{
  "encoder_arch": "wide_resnet",
  "model": "contrastive image-text model",
  "dataset": "simulated telescope pictures of galaxies",
  "train_examples": 97500,
  "image_size": 64,
  "crop_scale_min": 0.8,
  "horizontal_flip": false,
  "translate": 0.06,
  "tokenizer": "word",
  "vocab_size": 28,
  "loss": "softmax",
  "embed_dim": 256,
  "encoder_norm": "groupnorm",
  "encoder_activation": "gelu",
  "encoder_weight_standardization": false,
  "encoder_depths": [2, 2, 2],
  "encoder_kernel_size": 3,
  "encoder_stem": "single",
  "encoder_avg_pool_shortcut": false,
  "encoder_widths": [96, 144, 208],
  "text_encoder_causal": true,
  "text_encoder_width": 192,
  "text_encoder_layers": 7,
  "text_encoder_norm": "layernorm",
  "text_encoder_norm_position": "pre",
  "text_encoder_activation": "silu",
  "text_encoder_mlp_ratio": 2,
  "text_encoder_head_dim": 64,
  "text_encoder_fused_qkv": false,
  "text_encoder_bias": "none",
  "text_encoder_qk_norm": true,
  "text_encoder_layer_scale_init": 0.1,
  "text_encoder_parallel_block": false,
  "text_encoder_inner_norm": false,
  "text_encoder_positions": "rope",
  "init": "lecun_normal",
  "residual_init": "none",
  "optimizer": "nadamw",
  "learning_rate": 0.0013,
  "beta1": 0.9,
  "beta2": 0.999,
  "eps": 1e-10,
  "ema_decay": 0.99,
  "max_steps": 8100,
  "batch_size": 512,
  "epochs": 42.5,
  "lr_schedule": "cosine",
  "final_lr_fraction": 0.1,
  "warmup_steps": 400,
  "weight_decay": 0.1
}
Rows from block 3 of the image encoder of a small contrastive image-text model, named by matrix and row number. Rows with one number belong to one channel. Each number is 128 + 32 x the weight over its row's rms, rounded and kept within 0 to 255. All counts start at 0. Numbers have three digits each. After the name is the row's rms in percent of the matrix's.
Before each channel's rows are labels from the 100 images, of 14848, where the channel reaches its highest value: "responds to" is what is common among them. Only what is clearly more common there than usual is listed. The data: simulated telescope pictures of galaxies. In brackets: how many of the 100.
# convs0: first 3x3 conv (encoder.blocks.3.convs.0.weight, 144x144x3x3, each kernel summed), inputs 0-71
# convs1: second 3x3 conv (encoder.blocks.3.convs.1.weight, 144x144x3x3, transposed, each kernel summed), outputs 0-71

responds to: irregular (100); small (64)
convs0.68 140:154157128151086144159117135125107085138141123129147138111073123118090120033136136086106113128071115152118116120066113098064142135075116154115143131147125153079127083175141091146129169031130150172060125122173142137172
convs1.68 166:130142129110146147148145138143114137140143127165111104068091108129150094096114116058143125143114056174146071093125148052115151161114104114157127155155098098120072077125101101090127138093125089118086129085144103124083

responds to: edge-on disc (76)
convs0.62 153:113130119100127062123172055114112071133049112115139153137114116134106106096121131078137063139111088104117121126123095150071111101102126136078126119105118191118101121071111104124121039117161125195111094112089123091097
convs1.62 116:126103127193167156177120132131115123161141142126139147167158133091117164164135091129115072114145174094099130124149093161113138098119154175158119081126118172130117163104136175180122059149154132189165098157073183159122

responds to: bright star with spikes (87); merging pair (42); star cluster (32)
convs0.27 089:145092107087143107123113088132104095134033126126198165115092130132134235099122107083113128142103070094119116086141093205111118110107101124115090102100109168087113116079122122120107110135124108135115095109068108123111
convs1.27 070:129151159126161121093145180114126120148077135177177178127146126095139178153107130140130129092183133082124112079149158111135128113136103142098132093099104153153074172137118180168098064172081115156177080157149116122168

responds to: merging pair (55)
convs0.0 070:101102096163120222086090166109105164115148121089139082164098140106112148050140135067113168123130072109140109121084117076112124112121127140091109088155108178117089043131117115103129115074087130114096134105126125122128
convs1.0 063:155112100091163085088150136125144116179062083146246185102103134164125064093135097161107117128117080117097043090122145078102111089154146160125117075119131145090099171121154130113097130165146142172092108144132175112134

responds to: edge-on disc (100); many stars (62)
convs0.22 051:180182150148084230135160192142166172115133134118191136128109106094120172116131129082134090123101147129132076104106119101116154122164090167105124189129117128110000129093154099150127128085154133074131125089106132114109
convs1.22 055:164109061172179150178116159099114103136099094165105114129163140117141091182132122109120097125101080124115094104070177116121122136118191146199126110159090189120096094054140140125142122155159114137187102160132122144083

responds to: edge-on disc (96)
convs0.89 129:031149145114081072044144101133127114093063123151068091133109129116151129146113142071142145098123167103134142132059133173110126137116173143120137156122132186104149113127069121178107114092128122174120132118074149105128
convs1.89 112:099122152137092138115140115146084133099109093146048087115098112138118144127115098079077144159083123056089046119124132147143149073151123138145099093141087167140110139119134175154119100140162132132166102148058169149143

responds to: star cluster (99); small (83); many stars (63)
convs0.59 121:104111111133074157084127124094147142114163144103144131127128100119104181133153091106110152169097115080113147163053103125082128124098134127111144132109149132140134088174069141132110098085123103120129123108080117115155
convs1.59 152:146128106063229098163093068091115103197123106120241141071086132137134101060134119094116167150087116139114084069134148126128131095139081153152119094149094153088149123111157123125122111077141142145092092107090128112105

responds to: edge-on disc (98)
convs0.97 073:080213126122068074111155129133136173120064115141084145148132081064124215112164098131136096131141156083110126126115119116127144098145207167108140125117125169132111107126117116191107111069144122139110141126086125155131
convs1.97 075:163121113109197060155123096145060110159111080160167111013096116130153108121089126088117106141133141086107092113092167101171128114166115127135140095135088127085046148082139134143118108137127078131094086133067145159144

responds to: small (75); irregular (59); two-armed spiral (38); tilted (38)
convs0.20 069:146124135080162126131124125115123123129103142099124147091061127154092130026129157082155072104122115123149102075112132054091121089128077143134143180110116088090071143106152117124121109098152123070092128134124125120131
convs1.20 071:170131102090176122145152147052175094177129121085131140127136116123130115168115119118119122111108153087113096098140150225086135111141155128183095074096116156125105165041155115134148145130159149184130077107094146129109

responds to: small (80); two-armed spiral (72); tilted (72); winding: clockwise outward (45)
convs0.96 067:102120116075146078135160097125117112142130133130174135141116142142135151158120122120151105141129176157148145094116117111080115116115108094109145151118125110096128112108125157193117147049170128135088084129125120132107
convs1.96 071:133085125147111081157095123160122117143111142110052123139137109077110135196123129157074174079156223069075108157135138173143104121133170189109134107129098168154119177113149197153139151152160121169146079127082144148148

responds to: bright star with spikes (100); merging pair (34)
convs0.123 058:104085134096105100089146106109120122106005130126148117095085140178173158174131114068119151165154082080161124102139106124151117102130124120106127129128120099152153104137110116161098139101105115147118095104024118142139
convs1.123 052:100144118151105146082126089094145087144076111092135115140112125138133101142108107144129174090113080097074116149107192143137159090128186152172129108139089145154134112160174164142152121155134127106142096136097108112141

responds to: bright star with spikes (55); winding: anticlockwise outward (32); barred spiral (29)
convs0.124 073:064164112154101129044143146142135145122015142118109120129120134129151137130129143099112172173125128095147092130165115142150105134135137128125099136102103142118053141113089099097131154141118096148128130108053132154138
convs1.124 067:078083122125095200084127163079166106109109116115114106103061121099112118075123153122123153060124159127113102111107173161149143078125135125115100126127120129138112136129134151169122101123145138164141129108099156129205

responds to: merging pair (95); bright star with spikes (75)
convs0.115 048:118149110136113170151107145075139147094076149151183107110119098169126170107125129079131141151148035136107125104052120083147117118150070104119102097132109057096113073137123086089130080112121135041139125083138138111145
convs1.115 054:104061118163171135128104092092192111158109116117130098113154138138133082132130111105162083108100070194096117098099178105068102153108160116114169066090110124093169169121117122108137158091128141140158123113138149094129

responds to: lensed arc (98)
convs0.6 088:152110112077117224143116134105127162127185139123160100125107088088126164037142087064134111137092124118140130136057104100058132098104104145090129157078133100112116050193132113109125109041143146120103098120152131119137
convs1.6 122:215141100136173098160162169122139129167121125106113121093080142143098052096129100084117140143101027150087059091129162127145131124133087108161128112114095123096109077076144111094148099128119123124112140119116092140128

responds to: bright star with spikes (99); barred spiral (40)
convs0.110 058:139063151030151170113112147148133180141109143139152139050095115147167164087133109027141150116138154152144104163149139091143159125155149112158169127121139104126120143202130126160096153088153123092159128103083121112132
convs1.110 067:189129111100133114117183157125164115120111160073141160132160192153131115140117094134117206126096089108127053114136178183140065113139116128172096125108106082155172086110146153119141093150165134112132126105077120135142

responds to: edge-on disc (87)
convs0.10 075:165128115085169064179168087115101110156115148143167175153096122076114158106137108044097128134125173086139102128072127181092127113128127150083107091114090166093119104112144122167119093130110122193126124161091123114129
convs1.10 057:223098138129235114178123124122108138225145105125215154130148154142138190183135089087105156120133176131116182112135154212123101110141154128143125124113118119116103193108113148123146171122151126162129159158125130104147

responds to: star cluster (99); bright star with spikes (59)
convs0.79 088:115077142095094103123090088155122087126116144141121090083126088096108199112127112121138047106092139118131129146064115058074142082103111130083144148068126090071152085154092115111105087071146097088093120116120085075148
convs1.79 146:146136099088137077104147100083147099156075092118155131080084132195104083053124109069129131154101064122122097077151172176132104127157102128164131123137089141118126101103162121140128048122161105133102109136104093108109

responds to: small (66); edge-on disc (57); star cluster (43)
convs0.64 063:077108144150102124105154101101137143118058116158164138126164139090117237162098105199154146119147164099154110095129087119155124092134147126073153128133132160152175103144102157130103103075084127111147077149071136149120
convs1.64 055:168144137032184040156081065135071100155147103139120116114109114128123096152152154131108138169120105127057060089121124130161084079140138117179138049170119139138091107085136126096135160126154129155142091130098134116095

responds to: small (93); two-armed spiral (89); tilted (88); winding: anticlockwise outward (50)
convs0.7 109:170108124092203112150142124130109120184129128127189178106032120116099087078106139027114135137100098101112137096104109161087082098099127102103129127116113173105156090091124074078118094097192125175107111121095124112095
convs1.7 128:193156122149158135166151150137149137159174183174164159164186117127113189171131115123136126140176162094163120138116117184106117162085158158128161176111134155152127177149132118140117144136135128170122189139171140105127

responds to: bright star with spikes (86)
convs0.126 048:144064138122194126111145124124136159143105138133151184150170120120100155080122114090110139058146086030133132138092110120141095144123113145095108119136100131105142104121140140111098107125128110113111112080039168112161
convs1.126 040:141111124136248152105175124090140134150085130085177128113182120123147112193196142150143120090072150133113112110086168195142135145099111154146094115176165180128127194129151129166133186131121124124126089103200134128096

responds to: ring galaxy (93)
convs0.95 126:110099138120090176103104116125158155092156161121095086113107122110127176031138115107127143099094117069105148136027130072102147095101128111110130120129175114046139072188095076158100137034123119119043129078105130125149
convs1.95 184:120145142091157139096155144191128143156103135141117169107054094125154104047102103060113148139116125109124057059164154167170090124160089115137119147115094108098102113096145139139116075116144135167089145173077159142101

responds to: ring galaxy (100)
convs0.106 094:074133123045107112068100070124101110094045115120126067132090118093136122092136113088122107122097116094131113084053108116114120107112113146134129122126106149107090108078106111119103110050122091132118116110076120122100
convs1.106 077:102149177095151118093117133175106142171100106151153160119130090092138080137079137123089152131114083083078088130197136083162134099196108137132111077122086076156088179140125179109096104188118110153153092133116148130148

responds to: edge-on disc (99)
convs0.81 080:073167145153130140069157114153160145118101128157114101120136117085120172099141141098160107100119165130128125110025128107089177132131166149133151165121129171076155106152115130185108128075164109162083135101164133125135
convs1.81 123:098112095117164100148112090128095122120098092133139079090087104123113102079103078051125102142071082113106017066142173090125126101175146149153131082157094147093103081127135117148131099088113109115106104112069164104146

responds to: irregular (100); small (79)
convs0.28 104:183130144099163027160098065134128112151106125120170140129120161163167091103141152091158150137125124176156126106077148144082145157128155122148144166144122181079175125117141078165143148069158123151088145116152142147145
convs1.28 071:189148100193154106162157126130125082122102159112138164171148093120137187183146086101081128087138163022129159170135128179121110087103175142093138141098133164160158152118151140169117112177175130154196111138083172146139

responds to: ring galaxy (82); tilted (67); small (61)
convs0.119 062:079112146074091186107154149123129194114088108115055115108079136099174123107135132098133212125122139157158144103130168140182158162093135116226142159119113071073101095146114077150111171123148099109132149129103141125125
convs1.119 072:157129139206144163111129189151104115137133117139098109101109128136169098132127132143123104080162123141094094091126159066175073070205100125089159137082118090103112113104105158134127071101131170125134096183108139159183

responds to: irregular (100); small (76)
convs0.91 085:124085123064137122156111117096098137131137103095140110112151103164099106118154146131158071159103116189139118114134117107093153131097139124126131151111129122123108142106149122105127067115142128090117114097188099076139
convs1.91 139:170135097089085082125151132087112077124091111100117185191162090128084129156125081196113129113138107035122120159137131168128116079105165157117095099077137135185098106102154122114070103170111079126172094126053105134096

responds to: irregular (99)
convs0.83 068:136116141120105079134170105116119133111005114125137131148123125162129129119112122065129148185102148095146126104096113165131119133130118122108109114121096174070081110074138126145127089108097109140119101123081136118103
convs1.83 060:123151134182123145130084169141092142111150137146169162166179102079119157154103114140082096130088152053078115142098101196113128087115190157153134100112117188154096172097132198158109128140176097167182123123074128133119

responds to: bright star with spikes (68); star cluster (34)
convs0.31 119:131123110043171102137132090157099172140113122122195167093061092119141118064138108085107111164140110092107103091128092070112110085131086107111110111099113094076097134082123092096104111078117119091073110119060123111129
convs1.31 089:135112165150122193149124160126164121128135156171149121163138093110107170159141125108148203145118108144133092099103163184103061145115134138102185121076099178129094145133113150169111112141098107145096110110146129108185

responds to: small (88); star cluster (75); many stars (64)
convs0.51 062:094119138081093146090140115130151200113163131128133078126166137119155188143148135127139137164129213135147163118113101110127133145108165123156176197089150137120195142193089103190091134117126145117145142138149128152171
convs1.51 065:153104115132091053099130116122082095093125133072117132151145143151087127148147118128088149120085044063048095107125185189162087037138106142128129064138095157159118119102148161127138062182166127118148061098072111150128

responds to: small (91); tilted (89); two-armed spiral (82); winding: clockwise outward (55)
convs0.34 062:188092127089173060162145103116130150160139144127227184117066143099128159070179118078144111171091109114143133099113095164101128111140095127155110104113115129099136115072160106115109122131097155194135153110115148141111
convs1.34 055:159177101147244119197162115132126106186178161145189183167153089096156123142128130081151149113093222107131174111133147210128108129122160138145106130109115126145119164123137166130139160106190115081157128127162131156139

responds to: noisy (74); edge-on disc (73); flattened elliptical (27)
convs0.58 139:085189126137022098100182093139166107104119134134092112133142120095147096160140130106128094124104166134139156131078122180093144143110152166128121139133127195106076125078088097133097138123140125173132112123107146100103
convs1.58 171:086090148135098166132101156162111165086187149122060061128122120094112147115152099088087156127095140107078066143095114112137191100144156169117138110154146161139124123147110146155102072127147111157168102116036185157121

responds to: star cluster (97); small (79)
convs0.38 067:117082143118123151087121099139130107121121097120098093115149122097154150133106172123175086118120189160144150134080144161112192160103164134131153174096162144100165126149117069163119136068146135066160142125156128099134
convs1.38 106:192102084122108038138163115140123104136107113099110155116122159182094114125091115141075164132116116067061073106161132145173105050198091107152111082148084123193121117104150146086157080157147140113150102136054106158141

responds to: irregular (99); small (67)
convs0.88 072:136129170131210050152132046118146102164103163128094141107161121126140076127141149141179113062139163165146131115087151145084140129093168159151177186109146169104155136134123147196135102130145154173114133137184120089148
convs1.88 059:156117081081185091166156049151094125185187127106144157171161104093132180192156113145074101111105144078069138116108121162103120097116140125131114109127169178173114186108139123135144142180142123160202117105107145093123

responds to: irregular (99)
convs0.33 191:118127110102077068123090066135090126097141134127119095108084131137131107048125132082119102133079097125102111091076123090083145141098109144143125124135122120036108083119094063111126152027127134125038129082123131128122
convs1.33 084:135085122130177180093133133108168123135074136114176147091110088090104080094110077070100111088142086120135054105120143062095105101124087113109114133065134142105137128131121118115100062115131099122104088115085088102115

responds to: edge-on disc (73); small (57)
convs0.84 070:110118107138076126113128133132131090133008113128088108111088115138132173090125151049093151109122073097145117113141118129151128138110106115099116115140130139110033062100101086170116125066103140088104147109046143133156
convs1.84 068:112131115165074148108090221150100160100095187134066108163138082120135123141126122142081118101094138116109052120093132141132155116126181162128112109138118145155110157088101156176092107100102126122175124089137169130129

responds to: tilted (87); small (87); two-armed spiral (80); winding: clockwise outward (55)
convs0.122 078:132131131000159060155128105125128123141007113128145160116088119143114108092133128048126073175124128092113109117104076144069118100136132117116124128117130138105116116097129097154115064117144147147119117122074144116113
convs1.122 059:138136121170179142140132112097131108153112134125162175076106113060102198181092117092101109080154163076135155122152095161119114080078145143118132123166122163177119191142112184190095089137150108132165141135109125104163

responds to: irregular (100)
convs0.138 122:110118101073081092117068101136089120107092109123144117122078133130133076076135145120100120136090090111125107068103115025135148143112082121151097133140107127095118089068121072104115132031103123110071136110098136145116
convs1.138 126:096110172094156198077127152164131131139123118187174143126140078075134126120099143123087158092164105084119087141119119066136122107163149151115128101098095121172110140125116158160092082131161111138137131135121124137191

responds to: tilted (63); two-armed spiral (58); winding: clockwise outward (41); winding: anticlockwise outward (36)
convs0.139 070:170142142145142151163144128146104209153135135146145178130081141090110194074128113141108129067125161096118132113104085143127140112107133143106133091150121164136103128166111147168155113133170115155127126160055148114117
convs1.139 055:170161110092218115181101131127114115182138121166163137151102157147078142162087139122117144134139146153074149127082162157123116138136123153191154143115151081102097147071149096134191135141159145192081143151180136140124

responds to: edge-on disc (100)
convs0.74 055:126124152143125167129116147103125137126080119108148101133093137124133255106125144092106167107115122128156142125136131136159121136127133174125104100122094157117102129095113138207126144057102158135109132100118131155101
convs1.74 049:136118096068120081117098206149083118127058111141144093101085127135097106107144114134137137074141122103113027104138150072175112102173121144128147147185075152140057097043156147149155107127100150182089102147126139190170

responds to: small (96); lensed arc (80)
convs0.71 078:135135105097114179117153141121092151158159114150185117167147102123100191149108119157125103117122115142145148154111108070135097108124089112074136143122118117153151096078116137026127122128088109063169123149170121097115
convs1.71 090:172165081098095123153130121136152116126165104172027083162164146152057107134134133177124202136082081129058102123092148155140112092146163112166094096149120176146146067127104096129107094146130091106186092118109089136105